A small image VAE, trained from scratch: encoder norm rmsnorm.
Rows from block 5 of the encoder of a small image VAE, named by matrix and row number. Rows with one number belong to one neuron. Each number is 500 + 50 x the weight over its row's rms, rounded and kept within 0 to 999. All counts start at 0. Numbers have three digits each. After the name is the row's rms in percent of the matrix's.
Before each neuron's rows are labels from the 100 images, of 14976, where the neuron reaches its highest value: "lies over" is the class under the peak. Only what is clearly more common there than usual is listed. The data: simulated stained blood smears. In brackets: how many of the 100, against the usual share in percent.
# fc1: MLP up (encoder.blocks.5.mlp.fc1.weight, 960x160), inputs 80-159
# fc2: MLP down (encoder.blocks.5.mlp.fc2.weight, 160x960, transposed), outputs 80-159

lies over: small cell (64 vs 26.6)
fc1.637 118:501462455489494487557512454531351572543450441474499553415514454440491537539479514505573435553561490513538537462511625496471596576452565594514513518416550548628503547562557517491469531526510473540579474431549536570514473524414526557525539404
fc2.637 132:451529485497504526412459444584534526543558385587468518545456452444449535458481481483613457479436501581546474468495491486512501461477448563549534510542394615473495552513506524433481512505594472523560480582456465489504421494438502506487475549

lies over: large cell (28 vs 10.3)
fc1.254 137:463535536514410493535474598422483493476553542551474442455482511502554493472557495489448436468424456449542468584496478478496501539487498494544513468495370543488462547537518504570523448589480519466509540555522487492560524519477512460459491498
fc2.254 150:422462499421462476546408546654563593478516441485500485493487354464512520445524520457531525486510552475461580452509489545510541568359500534453478509487531491567473508606524442519512524505446486475518416534514546519440496540522542456429509538

lies over: small cell (57 vs 26.6)
fc1.337 118:509496625585503511483481538661437475455471524489500432453469549444535494460573473561574422498604480484608431563539474511430532493553455505491458514502560468525427482509523448478517544569535548497559506490436466511682540487469501525511546523
fc2.337 125:447465577471425508558518489557443613460516543416475530545533515471476501524544442534550579545525461406576497452527552468442488524496563464530491489546489492494491534573510494499578508492528506534468464498503510508383540508477546518490562471

lies over: large cell (40 vs 10.3)
fc1.46 127:556487478524432490500422493458506485496503497482468415461495416505518538454471500384420446557482558443572495508471528502458518520401537430453499541461430531447489469501507470498503581503506502479496482451472446521492561544512430556607522591
fc2.46 150:478550530518492535547523409543478429465519531438524381455468606476481561564560451488475563503498491463587447492508440499532491518444527477577474502485476519547457537515479552392502552540550548603538472501400507514489389604541500466538473536

lies over: small cell (100 vs 26.6)
fc1.417 099:526512529501575488513516562404430582565510436496458510544511484498519481516525454481474526470478512627486527485495485445567474458400539489484429506381590531517571499496503504536545458454508499506485543529376593371502497439501564546537501496
fc2.417 090:594553440462493418525453544529519498476551446512545447501504516411482500436485474522430540548464461450515451511523466540447508502540500448404449501515515601489498508506536498522500592571451480539417412473464487423589396516512494495424545505

lies over: large cell (32 vs 10.3)
fc1.151 125:524486456510580521519532593605617496498467505507514513527473457488478510496524548480617515446426494491508467532445406436516508602475580497475406516473541465508545503461510528453523525492366464478458575546490482561521517573526469569507539590
fc2.151 131:556553484517585581565509554526418445575458408513498480499489555527483525499512513526501523506490535456509500482524511529514434478519446455466442464468519466507515498484485492519477503516390591591506458482467538499483580568529525478513485640

lies over: nucleus (60 vs 4); large cell (34 vs 10.3)
fc1.428 111:488550512460518454567541503548542461464474497551493442529478586452517463485489519504491547500460539534580550436486456492488483522558447480550530519564378390538528496455479473441450573535524470528569506471442449488499508516507468492417550519
fc2.428 089:516498429578506483516627525551423595425553447507526550462522578505526520494536479540491465585462446423499621507552483568599461518665530565423466470594429490570498554534536499545502514563522516470483448460422532457530510525501515477471483430

lies over: small cell (79 vs 26.6)
fc1.680 120:441488495454491525492442490509503499569475550482535516466483450524525546467511528424523505507596467450459538516515543608582545487499488579494483568457494481602590463493488522539527496456482521420455464433586508478443613497556543512516605504
fc2.680 140:524532538494472538564469485586470552674530440465522534539403447414565534479418565476511541458469445480407490553601610495487532508433483539522577461516480483557481469439574473521545539441490473596557448508558585524479446503417528467510501509

lies over: small cell (67 vs 26.6)
fc1.238 129:477500562564514576439490504553488467499430381402462526531451464489475474480467487470552493507420517480524388521507582445514500592527447569518514482419547472560504474431400490503494599543433554503566583420461447515491526512541559533482475506
fc2.238 136:568488556491457465470463584515495526522472476518439496483488464500456551520562492478582484451437454477504524436529500559416506600504468486464470395501542526443578477536583530488548542603460511566524414455488502510518501571555529473432529454

lies over: large cell (34 vs 10.3)
fc1.659 118:543501458505602456418546500336629536533487462466504508553499500477512495484553582533563514445508485521450497468507605540481536571472609552448483502463483397545514478517525547522523493551456454524462522541397490562487450574534564462525572419
fc2.659 119:536500421508477458525442554581500412506538411412507487497493572439482533433441482519439500442456542489508507574470468573527509501516492543486432473452440544526599404408503502490435490502527482586522488514422612533485603502437541517489492537

lies over: large cell (40 vs 10.3)
fc1.111 126:454536505526478545525517456671665456447459457489493524482479515526504492484584558574518538486411558457432457491518503597553489559562528479452443508557477451518567488500516453455514525486420513519485526500481437496508455506513492403475523577
fc2.111 117:497438479450514455554512547449472566580513488433453483436494515528440563416573516481498398582551552456418635557479490436495475535493454479493463424581454455513493518549505456441479481508467491483426498425533560567486497564441534491421485543

lies over: large cell (44 vs 10.3)
fc1.487 117:547564417525571519429581513459617460484547476559470433518486519464536491437439530533546617536541493615475452515515494390445499389451474474521491538463525526502418472483498495445541495544464512533480517422419529482442405537468421482502501561
fc2.487 105:563489476612520569503566539536486405362520457454448560446389531444558529559483481511489493459473475445495512493571522621555464419524533462437512482520530578473554559530466499465512451566431473533561504520384483373598556511489476482439492572

lies over: nucleus (56 vs 4); large cell (40 vs 10.3)
fc1.41 115:464500450499567437553505536580471486501500447500492489467503610505528494486414464471369501479611511441522529489546443544516469482499373492486557519497502435447437542395468476533521537514537456554421596490528520554440484477482505488547455479
fc2.41 095:578504467528461538500521445584477505566549471481495492412523496561608535511510471576467368518521539546490516558488444479601441465531517535528476448595602495500492555504509531484444500489553539565490546463429463476521431474476491528572487473

lies over: large cell (37 vs 10.3)
fc1.295 133:544501552526514527511554418471678516515501526489520510465512552464522475477560549405474474430481601539524504527518594442573453548580490431515340500527523507537465502512527530530497566582518493539478516440505482494559499487460462461483521493
fc2.295 138:575494477383435511526511470520468465612478471532473417484561559499496460483521484468452404546532588502433509548529423495522515490452538560537497425460499499539452512513439544581538459463516522513432487485539457564511549463462478486474502491

lies over: small cell (74 vs 26.6)
fc1.191 118:524565507461434489551435494330510453447515447494402530496506531510523459552392404625522588508463489475504463509560579547494438439513458455549521540503468548436449462560451539463461483460561501460486513526486493470511485580562490416469486376
fc2.191 121:514451474402450541536451500493569476377559562377443461428519462501466564569632516465393535527472507439505501484450468396489543418472537441513484555546532563480450520508491495512490508492526532469536527503449452497462473526537484527512466475

lies over: small cell (54 vs 26.6)
fc1.686 118:463545492506451524485507489354440468505488526544538569560449532483431526505454421436446536504531522495479514456541562582432481465625407490512481586555423400465430489493481486523483531523504509442598471478470450465465473448508488419467470498
fc2.686 116:412541521433486503521563544485613504512533507497492578497456474485466456466524440508457489469469531478471557460537554463472460505572481556527567464609549493495488496566490505497417476492518536485547518340578562589462608543492599501415518406

lies over: large cell (49 vs 10.3)
fc1.63 047:473498452544579530562535542605539497483510489534520485485518532481460517503510569500431466486535461486540455517499527458580531496385454395493508556553518538369478439535481515498494516522497458501509632515465504614474518432608441559544493490
fc2.63 023:500536477513486522502453480460532599387519550483592560476488404527484546420551579521524505508483604435505464453540536539552488449478485542504481513458413561516531537424523503452521459482437473449531455529568541527527514529464517582513492509

lies over: nucleus (84 vs 4)
fc1.292 107:470495497493543449535549550614467466494504521450436539562507560445510500505482503355408487446471459604470517480528416393568452509440449547488529539539544408490486478472469509493528556436514461502446535460478501509452552469470476494522557504
fc2.292 096:498479501507487544536535423521443469471499453489474500393563620470583519523485444455443547509452482376532554443548535533530438433551505521461503465616520614461490529532485481481570593579462466491439451401392535461585507511437490472503543503

lies over: nucleus (60 vs 4)
fc1.128 113:473508546478522512515499523633519525479513448492439491569534595529491496483579516581471492430500490553506525495537550528544406520449550495515515525480555439441479472471458542603475471440457517474479583475443553469421527540548495526560525464
fc2.128 091:531517487537564510572559533465433523478625419592493530385484587476575548464523466533503540494533478503482483462495507600493484463545458525461473458536446556503453485515564524597493527566524541505530395452362485461508471494459489506486530483

lies over: small cell (75 vs 26.6)
fc1.342 118:517448453436419432433498497478554557543545520467552551567448544501550520505436521480489492465480527628365594476524464407453482447500370504438453543527644497430461508544417497491446502462581471581472481527521558503449509485514476507516486391
fc2.342 142:497492525546503501425582540505459489454458520551440555447454518540532540575412464482490592490404387550435509417500586496496574567562475472469448449533549550565460479574532580529541450521575485550550540448504474496486521474484437502438548476

lies over: large cell (39 vs 10.3)
fc1.353 112:572477437464460489416538530417495578531532547474388526512513512491428511504491520547383466487425491415529482539476429343498542540501464541442419481488438510517470452580585561499527527542533498490524535503414547476477484467551550512535532553
fc2.353 127:489444468412458408529527485540475499407496482492539494558472565481480553540487448512455492510524499464496434516458494412551542442472483551501519434449452598453509506524434505448550507498483514449515534472556592504521408485494523536525456622

lies over: small cell (67 vs 26.6)
fc1.30 139:451544480481435470476421514526443448444492451536490513491533509476507511485550547479448534509568538452533528501433476504559544551471537561533441471535500527512480489575526537511503478509508449481438498434532488467536501433530481506531500424
fc2.30 122:516436443498471467497497506453442618564560470536505523447526525505532522481559569568500343507432476424507553507551499551460497522599445530455429464543451558468519504547516569536554519586528487478481473465393546483510473542516436505504541414

lies over: large cell (48 vs 10.3)
fc1.693 136:511459436511570548510483494534558455522462506529545496532450520468506529454503489557453485490494546472527501530542476465453466487456514471463578586485495489511516521485538487503538509552541472371444562456513494523483413581434505443479525418
fc2.693 142:461554522526457484451545452467535501388485477474448396505500512521484574554395409458490530490516522466455447471481475410442393485457504527589442451543473565526507541518435476395436456478474544451539591502474519517450464490461466513516450516

lies over: small cell (82 vs 26.6)
fc1.718 078:415521612581434489547508498455457442445471569509514453519555540604501584529481495507451573426492540473537495431478423538527428534460378494589506511404543456548524467446550549484497415525554423486579471519538560479551516457457552523503472454
fc2.718 057:496574513552472484510563515579550515423601539451576554488416442575529502469459521552430453508569547446511424448457475479500504485390508530487472493467493592609450502483558530534481537510547417555483489537487527387509439429501504444438565540

lies over: small cell (63 vs 26.6)
fc1.14 121:528465520503556489410538511491460518451444533508466496522471445506487528578462532500498514501457529542551466484557476451524522422414437458432479482476411423451561446524486443516558492499577522579534575536492471487460496584532510494561508382
fc2.14 154:471490523464466462458532520487512486419562485501450526374425487457468461460433482514432538448477438480499465483499505491422475521555403552496416567429513495507406539597473522512498366560572510607498526438508480403512466516551541489515455362

lies over: large cell (55 vs 10.3)
fc1.98 136:471412615514570589518384525429456518499521486498511518505477503481524439484576480462485467539545554473505454503529525499520408524505531495477501514511601422485517403504476466515468525456564516482586433540476523584331483556526464517509543526
fc2.98 147:500455585448466498488489439550489525442415509477442522491437564466422545514468460477498590383525524455449464476474514459419497550423545460594549454457500476515521545520518488418499584426561509527539592473436471518513452563406528513396553629

lies over: large cell (28 vs 10.3)
fc1.740 113:408432498504523547544466493467398545476499510465521533458462475525529466496516405465474529542527539549505476508525464516480490533497472464555459450514385358471424436522531483500545477437503484472604519543565485534450509526477459430507509496
fc2.740 133:466546507555500480521606508455523520537544538513492621490458460447493489471604409439497573531457443452478495524480520526587487491583531590492506597495519489529488406587496424530454383434491485470422495533591501383554580517519545517429536481

lies over: small cell (82 vs 26.6)
fc1.661 047:586463433478598498602431545520512561497437369465483399555523425512578543435447611376531532539529436570507482504445515512518436451495532573545528500476522469553548472484459431452478432460542512510523510520417486506515409524480522529590458541
fc2.661 023:531516468523464490514488495539503403470509555454549584403499512393486457557527401526475503567561443507490532513526449543493550518449472516519521504512437470536498523452486555439455512508519561489470525470474417539473503463389510505510464468

lies over: small cell (58 vs 26.6)
fc1.547 046:485498500499386492470548419532551512475440487492473460396438473592489522552464463483457479495508538549526449576460470578369458520539530470457450478478471521485495422564515526617528460405555512489540577507588526542441508491532603503520588429
fc2.547 024:561427514527507494517556550429480432455504412465508580531484486557425497474576578511445500461529544517454444396455557513543506455423533555470460530489506520417538556550478558572438469441419439449449565443566567427540489528475425526525481582

lies over: large cell (53 vs 10.3)
fc1.350 123:511541482522555493436452518462576464468508467506516508533476553480504546524465534468422495519499609506511540481498493453390422511614504483458426501508497451525517546413528466447461577641420448469446540520410523531478481469488498460414476567
fc2.350 118:510486521364512425460472501501514395455489473476395540508525558501514585561523483502448498481521561466459608552516511582520453506476564568467546437514500491427548538523412573485441572505538451505477510436465533601495544568523595445540517570

lies over: large cell (29 vs 10.3)
fc1.359 116:519614487441527508591481500468489550430509543504480421530522465506517532536507470427461471575522510502486593459506407558498410477481499508414498515521498500524462419459524528509524501506435478533512600583562552561429437589499480579452495550
fc2.359 146:529518532520493504480500509515545448458444510449506526566481559433459570520546540465523585418473512497446473527506533389514404535475471534601507400466403582570483470558505525395490511448516493507506511571458511519457508583510527459490528599

lies over: small cell (71 vs 26.6)
fc1.216 129:468514439493446495462433554501485582476459445503470502522487495534483492451460511493634518449496519431423483468469524476449432488461436526488526535496480520547498511494520377514551536470573475517525500505459493526456486486565526503457566440
fc2.216 139:539441452515534537581570582476541469445466494479351595516535485465492511469509527532510518467479447488442507445451480546469495537557482456478480566572515439495498507513491498568552531404491557569517409532539457466542558508561548464515529463

lies over: small cell (61 vs 26.6)
fc1.568 126:547430436446603467525491482638428524477526460575470585478503411511587519514513587419569446537473463544513507435517535562448482496511530501649538530448513561560425581501481483542437474489433476527482543546488499496468534591506478513445517518
fc2.568 144:507486491485503520520503442447572426540542472512488500592487450419441503450569539454550551482409475578471457502445458500416461406434424536474481574547487502515480421525482483509556525559519546589522363538475453415526431459488492564511494572

lies over: nucleus (53 vs 4)
fc1.180 109:489460490540515461520511518491386513498535478506440448543550480527488523447439487453517514502465516511424570451502469475588426491490459568561509497521457479551506482470493526581453448393485471415598474456415502490568508489551553517465550555
fc2.180 090:523517548507469515601539470506516521479515520505495462410431520459496544470424540400510549496491510476417463496496569583533407468626448521333559531648460532472479575506516472554584554475533504512474374465460493409595458525503505491472496496

lies over: small cell (80 vs 26.6)
fc1.399 132:515404547580517491487532575419518485502504492533482486542502575453514480520483450458500607460480454560458460420501442510549477474432481534553490508474488408515499446486523508515516513637410480509475474547445529483505461509471525543498560565
fc2.399 122:519483466551539529482537529493442450598477462598507550472477498560580442448482550486520396487415538449518450495507613565455439457496537542488513512612573466495479506479510491517508581605462506519450421519461502469482543538411552534404459498

lies over: small cell (100 vs 26.6)
fc1.68 127:470470539365571405486418425384467455523537387504496490534460466509600474468576556383552564520502502530444520408522411428501471498518520521499484581343489574487587522531499487510507440506496471435472547527470558422523574509469547473524519566
fc2.68 108:540472433535468421549470514499532529571593508561483498501372398579580425562475448508521452535433450498438491517551564537576542625445439410430521451642482454544478490536473529446508560546595494477481436508441498445545482552496501540449506491

lies over: large cell (26 vs 10.3)
fc1.468 122:446584532590556479498612444504532537436463536507535543488494508541517517461469580570506510528497517510469446469534556510502516548516503446514499456540437469563443432499555543586441517406498534551415527498457547506553435582582512491540473485
fc2.468 129:430451533488478488517485560489567444536507473453459519493432520450484514492609504545542505480435512488509507644538496478565542466364573579503517466505506457530538488425402516497436456546460504506443395526488481463443522490560497439556456645

lies over: large cell (30 vs 10.3)
fc1.760 115:526483515504520485430561526466537563548531459503491497541547555505555520500481527414466546551519501458429505466539459410549545452345505572469494494402611506521534424525502509527507439451470488531392571481304534450407456543546593459570497438
fc2.760 104:646535452518468513502521576493521452510524507461475490419390611487572475474534485503502528494435496537471495466595490624512547384475429540455474511495547630495458449443546497508461424537473522587498473567419499441625514477450485445516516473

lies over: large cell (30 vs 10.3)
fc1.335 102:566512513434495467435510551520563437547511580494478512521539507504511511582524573540472500494461511515478534483534525424508489509438454478522529537405620548547488566577481483594526514425510483444398557458455547506441548410562543587575498487
fc2.335 124:451467443395499506574506513516429386447584414456505519431473599544523525471457480497415505480531498451589431502527470527427458531520485451540507417394432597485579512513510563499545508567484483520555471514418529493502500477477488489497524438

lies over: large cell (26 vs 10.3)
fc1.54 140:452420427456536514489562516555417534498493426474543463398498482494556481490539587497467456564671546469558553466461542449421510546452581467465576484495516556449437485522483540503413490417543552527498577541458581521510439563488466512571487406
fc2.54 152:467491508560505510550506534486494481420428498463522524425533526469550581545442499549524562497402476407609490510464477501544443504467469444581485491504497543520430498525457487400442459519588511588480548572448458443469498589494494526564490677

lies over: large cell (34 vs 10.3)
fc1.144 123:543407478411487513440445525415464468458517479414455446458512491493398509459510404467620493535503511489474469490491478518467474531393491472395435474498591489440499477461478463579542507487546569369578481491444530546478595542492503499520472477
fc2.144 133:523548532520499506518485569514512451417496478503474481477456491524479545492465496473530557415463429476579469427486543443423552496464522459561522511414471601523538536439558498544433512507610493624541536514502483436474474572513474456487524481

lies over: large cell (29 vs 10.3)
fc1.592 142:464559501494438543475532500321438518456477518480459544496508495520526515491435441524474501483541478516539461545465451423439487490386433525459571464435577541518456466428536496518517502462483553509542635581466533519524527475533508496425479562
fc2.592 148:437515510508535541496483443546529439406475509448460567445383544517571495550548471546545571379473498478497555484536551522532518442396513497475522522533505525453541490492436455487487494455525458475503448612503540479542527552506493448498468666

lies over: small cell (64 vs 26.6)
fc1.497 133:500479551562515462468620506425438515561523579519500504558491523480435516517491456479493482433495484469408495434582445519541496489463463533486543518486558481495528495462464537545472465490538566418446425530493522516492488464488540465525539524
fc2.497 133:505484554400471561537458491524637557488448458446505393515483423448551550493404464481450566452509486638478493538494486419546562479479471518366521511550468628520501498482538494491486459506509557517496488422506434562496411500521535526478514468

lies over: small cell (75 vs 26.6)
fc1.336 133:520553478586543444609430508571590422547480567515495499433463537471452543485455530478500478470550440511559524498534400592502564546461487409458522565455489426528497522558518530542531537505508540414537501474484511552523461510511504529526401507
fc2.336 139:493504454479492585579501557561499439499547443474488500581453507503517533505504579557418542494408443513464501428593496538522521432501529559423534457501543550493437482404421556451585468498586431506437521533508482456475518513437507454420559491

lies over: large cell (67 vs 10.3)
fc1.459 133:476426535493554500468484491573509493428520441525489470542494559539501489484453464519515590515517516449488504507497521420546477522386503498503483513447510503540478506444504567556428518537469482482497589500458575501421464533528496468485458490
fc2.459 149:536562487563485544450544516504560505535422553465461473476436559480516530510476397527439485419519511396515435506504466479416450476522454619560405471588557504511538528538421483522513504417465507530512589541414507495563497522516497488542533548

lies over: small cell (96 vs 26.6)
fc1.528 109:520466456469482545456507422531553477509552470500380479526541470488497524475401476376575427532480501526503520502466442537459484421367467519507465561457477508511513497464467539549528523370499463468501576463470500453576606517491551553524474500
fc2.528 122:524584565600510488609471442437609507565477518504460505491431493465513565492519487431538539509510492531476484510552522525496506537499390525434587513575403559494530489560566492535521541575601506582456394468516533476499406532532533441508534501

lies over: large cell (27 vs 10.3)
fc1.563 142:468516514494579501477370424567454516551510438528475562507507562552447449493609478435531460494519515506547515520440541497519497490528572474465412564496585485478486514515471533461440534520484492474509559514536488502344524427513485474512431555
fc2.563 139:492519416532550474491597439556516475448501491517491602472567468518535513507589517494519443544484513507478552523507447485445505492565477598635416446488556378536522485535504536500469523488520508495543566479449416512476499560510482515508540470

lies over: large cell (56 vs 10.3)
fc1.685 111:503493478475481472485490506639420502504515469472549425493476519543530522434501459464400417485523489521468499440533556554424447571481467410456627510565441440467468499421489598441507552518449474528418477546494449504484498595512506440505523475
fc2.685 102:436495582525520506465567504470496421553518457559443472484499544502457468557484474573530581453403457454505535521559470521592470473477489535581502448619531489501463566520463501515413509618476554519494454482395528434481469571484469491446633529

lies over: nucleus (71 vs 4); large cell (28 vs 10.3)
fc1.228 112:401475444531513459555517499500418492434507610588375491531457515460493475447474444578465503539527413573554475500585492554492513486564408473437618516553486475497472511481494640581525548483526497502506536462559549492460548545511542488500523470
fc2.228 096:466475536477559557523518509556523472528502456537483503421522548532512571531453474505494549470427540337437526475490505602529507439593504526539586507608459492457517498526493496488434507561544520504503353558399515421524475551584445393492544506

lies over: large cell (31 vs 10.3)
fc1.630 125:490527424470473478479503527554590479502430486490479423474474485505480514422555521488604510493463474540550462531455369550369470578495487480524595513464392552549531471472538504425529528554475466476445560580508487530511516607469526520489537478
fc2.630 127:539429448576540561502479516594462495421477456412459490525454448512552549509448483522505486462429421453434582523599503551476469546474497532552411423477486553579532547494512491513432520532486509578474401504544525503489520449474494480466483637

lies over: nucleus (38 vs 4); large cell (29 vs 10.3)
fc1.561 046:446538457500548490496542435506480458472512488448521521396451441591498480522527537418464577477459566623627497495524427589482497564514509523441509470582532493601455399461575527442494527429490488403642537538475491454454541482485436576512532550
fc2.561 023:584481492517484466479448526412498516515481511592595532506415500563562458423427494515538561466600459575517560507503544465511493525457460490464471480504537455406488506424503479558519443563530523462575440549536362394463548468490548578505448495

lies over: small cell (92 vs 26.6)
fc1.456 122:474538566571480460513449499491562485560529407472548498471427545549558471419575415623566435477462517502513561463507388432418518575473478484476509566479468409461458463483499483448518541500555518586447508555507531445373549500566496508492530398
fc2.456 135:523502586497527603462532456574522380485484539526372509451465499597520536448487451521409542434556544541427492388499468589476584574524486516471375451525541393511426533498513538479498439498467490634521567543512499483531517467554560486534501478

lies over: large cell (34 vs 10.3)
fc1.194 127:486419510532586457482575517604618456471455469518532553529577549524547503460559488505634572510554547452549455488491497572563478514585447445517410562529572526514502506583574563450466509528445495508429455529531502525497538538561485474526584468
fc2.194 127:455355485539601612547612484502472463442496415426517426486543480576467612537515514535464418538545551440496523441519566456487424435516507543541415397556543491534513448546489528394432486427495495453507510512376475562449536534461470514554522552

lies over: large cell (34 vs 10.3)
fc1.296 155:556509507511589518497505437541454503494535531501482490536444532483496516473459515483489497485432471440507478572502540442477435511528522533437446531494472514505447482481524547568444570567480502487519552416507511437473557506430514501443469513
fc2.296 142:546488493500528514513443473545586482592465463501459441459590535440544510420407484517451461495473517515474592487533438507533467560471484589512526466682461493497532466460468517541583567522530522493505442539458484564547559551582431462484551543

lies over: large cell (29 vs 10.3)
fc1.224 135:477444503471593537509403417571604519502546514487434431408495488529453518452534465472530482490462518558600539521511535419436442470433563454429486449507559537497431553461508462545468496563471495505496582485522568519478502533471451464505470607
fc2.224 142:468572477576592531488518448523485451358480518495526468618453524520542527521601489443519497452508560522478607567493557574474454517409520495558516472553602506568488559524434553448400523489502466548522554490450383539466471526517421528539514557

lies over: small cell (54 vs 26.6)
fc1.307 107:468383471452470523516509491455467468602500629556559494500522531432510571489343492514476459472502571568455569414508528525449508503515582490573491491496563481464445557489558573485544521449514579428548464515441528569574486511546593538560463420
fc2.307 082:475509386439468531539580471523578549312516449449548571469506414607494490493520505480467523495522528592512562537535455406459509523511474532482500466447451549569369502499522562466491539556572505498488429464543482510444422501549470510539529446

lies over: small cell (64 vs 26.6)
fc1.40 114:512418526441528427409478498455559581515443571500518527488532511434519533474485506443485487448564470574455564456524533394473578501477584546513480534560618513514550506523460511551487497498517508468537524478512555499451480492433519505552476382
fc2.40 134:571551456492546567526450622486570494480593518484476536526481568478457570420359493448563482472500524486489446493490527604428419423540507467547398413586433574554525479480513513559486505522433519580565478420530516497484551475440533553476469470

lies over: large cell (38 vs 10.3)
fc1.81 124:415540476541587505435484542512500499410541451505480467479476515516460485518424540479487458539548519569437501505548488476421502570485458535449504518502618460507478464480528433560443477553532523419469478559506500526501536540538484486451471300
fc2.81 112:556484523486483510525458491518447532502489544424484543482387496442556588519421569463524539448502482557486547574516567644482458479478546460517484440485524473527531473489491493449463533462534456531454456473445438444531511513496552524435518564

lies over: large cell (49 vs 10.3)
fc1.179 137:524514511497589520549519445530600512528442487510453469521458457541458459477434461552619552518514473533433513459511472558507487514517536537351509503520453474485486468468551455496482534445535576528590471496521553546354488548430516483509507552
fc2.179 131:486442522489547603594502527512503535439526443354506535478437536487435562476475475519481497502517518472439555516498577494462472494564521443501406435543462513544474534493478446406422521385528561529544546538506505501495535506463578467522431579

lies over: small cell (94 vs 26.6)
fc1.653 084:517472521458577433511516490389549459525537542498487481508515471514513462517420578551417505509516495485395470505487598486524489458502446450531553631471620588420407533516472632444487503441445528431519449523486470543517524533553543589531627416
fc2.653 072:509475474430522539446449572484592444403514486473456414485564476460495503499552472516521551442524477527446480477472471453525449441394464555500492434517502630519451533509504443508477580585530528519642496442517501553500496585520493505545551690

lies over: large cell (26 vs 10.3)
fc1.316 118:437587453471447512528600464544555453461546567455441538505473468547492577460563503483504484456520433463507572524406429443461513490428574474559597417489476443542499408455528477563570514500447495568550576564482466558543575570563555569577491559
fc2.316 116:554537513531588468438491405511474476564557479542424549454579559482548456499538522490445465535481607522517473502592528518517429367564606552546531537438517478449473463483448495481520500539429612466531513524449485441450536503528433452543402487

lies over: small cell (91 vs 26.6)
fc1.351 112:493485503414473438524478520342554509482542419440418543488522461495608514548582419484495542547460486571460505401466467556522501476462470394551490564446528494570496514485516509554526451461455420492485642518498523467472487534453504575512555592
fc2.351 120:507533565543487470524486520527505466612468459400503514645414431460481601458597420450504514518501429497413497608490505553487488475484528590443547509589490521513589510558548446482556483553505521623471385551539541443576475556516484544442463497

lies over: small cell (64 vs 26.6)
fc1.260 118:562604537481463536529466469443470450584501508537624406455479562440476437438543443435507444488465506485466473483450497453403514477437468480509413530480508530548513562563475493408419541468501544506571585443500517490521400560478565536511510501
fc2.260 126:529341478603473395526529573469457474497457475551574447511453495461523481516542467494514415570455518518496558582506441444484466487500449576440511448551502460474405545493524524468462503479512453536478462492512505470509500496546456517530442504

lies over: nucleus (71 vs 4); large cell (29 vs 10.3)
fc1.419 111:555517427506511446521550554587555468503502535567472495493494497495469439492464579505527566572521558627484488477493462479548478545520508426465490496478514489550482472471501534540532511399423453515490610414485521474513493537503498523525550466
fc2.419 097:571471473479543534540509511525409564504507477476522398446561576465510537465471524509505532535548500440444559513566508629594474441644494489441432476563462543492508581486491541581553589531497516538473399508352545478544529515544421489510502569

lies over: nucleus (41 vs 4); large cell (32 vs 10.3)
fc1.394 049:511494523457464477537514479466461483513511523422536520625524511489455520441536510489492507498513509461637381660483538522493488446514504469479521553556470526479592441516520529547483518498498484515528481490348510564412497516384513566536501461
fc2.394 015:526548514548521560439542485546486447471557547606495433454516616520470469507431506569444482455453529548484518398495497530503537472559502427433556532479445497384561528503456542493536465545480444540517508609442385459627476508477439525521548446

lies over: small cell (73 vs 26.6)
fc1.164 112:495508391560447543476593473399448458474501556477464452606521527509442523505435429512439566494480518557451461427502578515562547454551519526554471478465539476490478574495474480516496527495513479536520540442433515469568473475515592502486461420
fc2.164 127:534518503496497530521533531524503524398493567537542500525508451556431546473446422450556466497484513424456442488500564450555493570524579531476513524619521595407444491492495519517571528480504475465475470451578512454563568431517390408538554448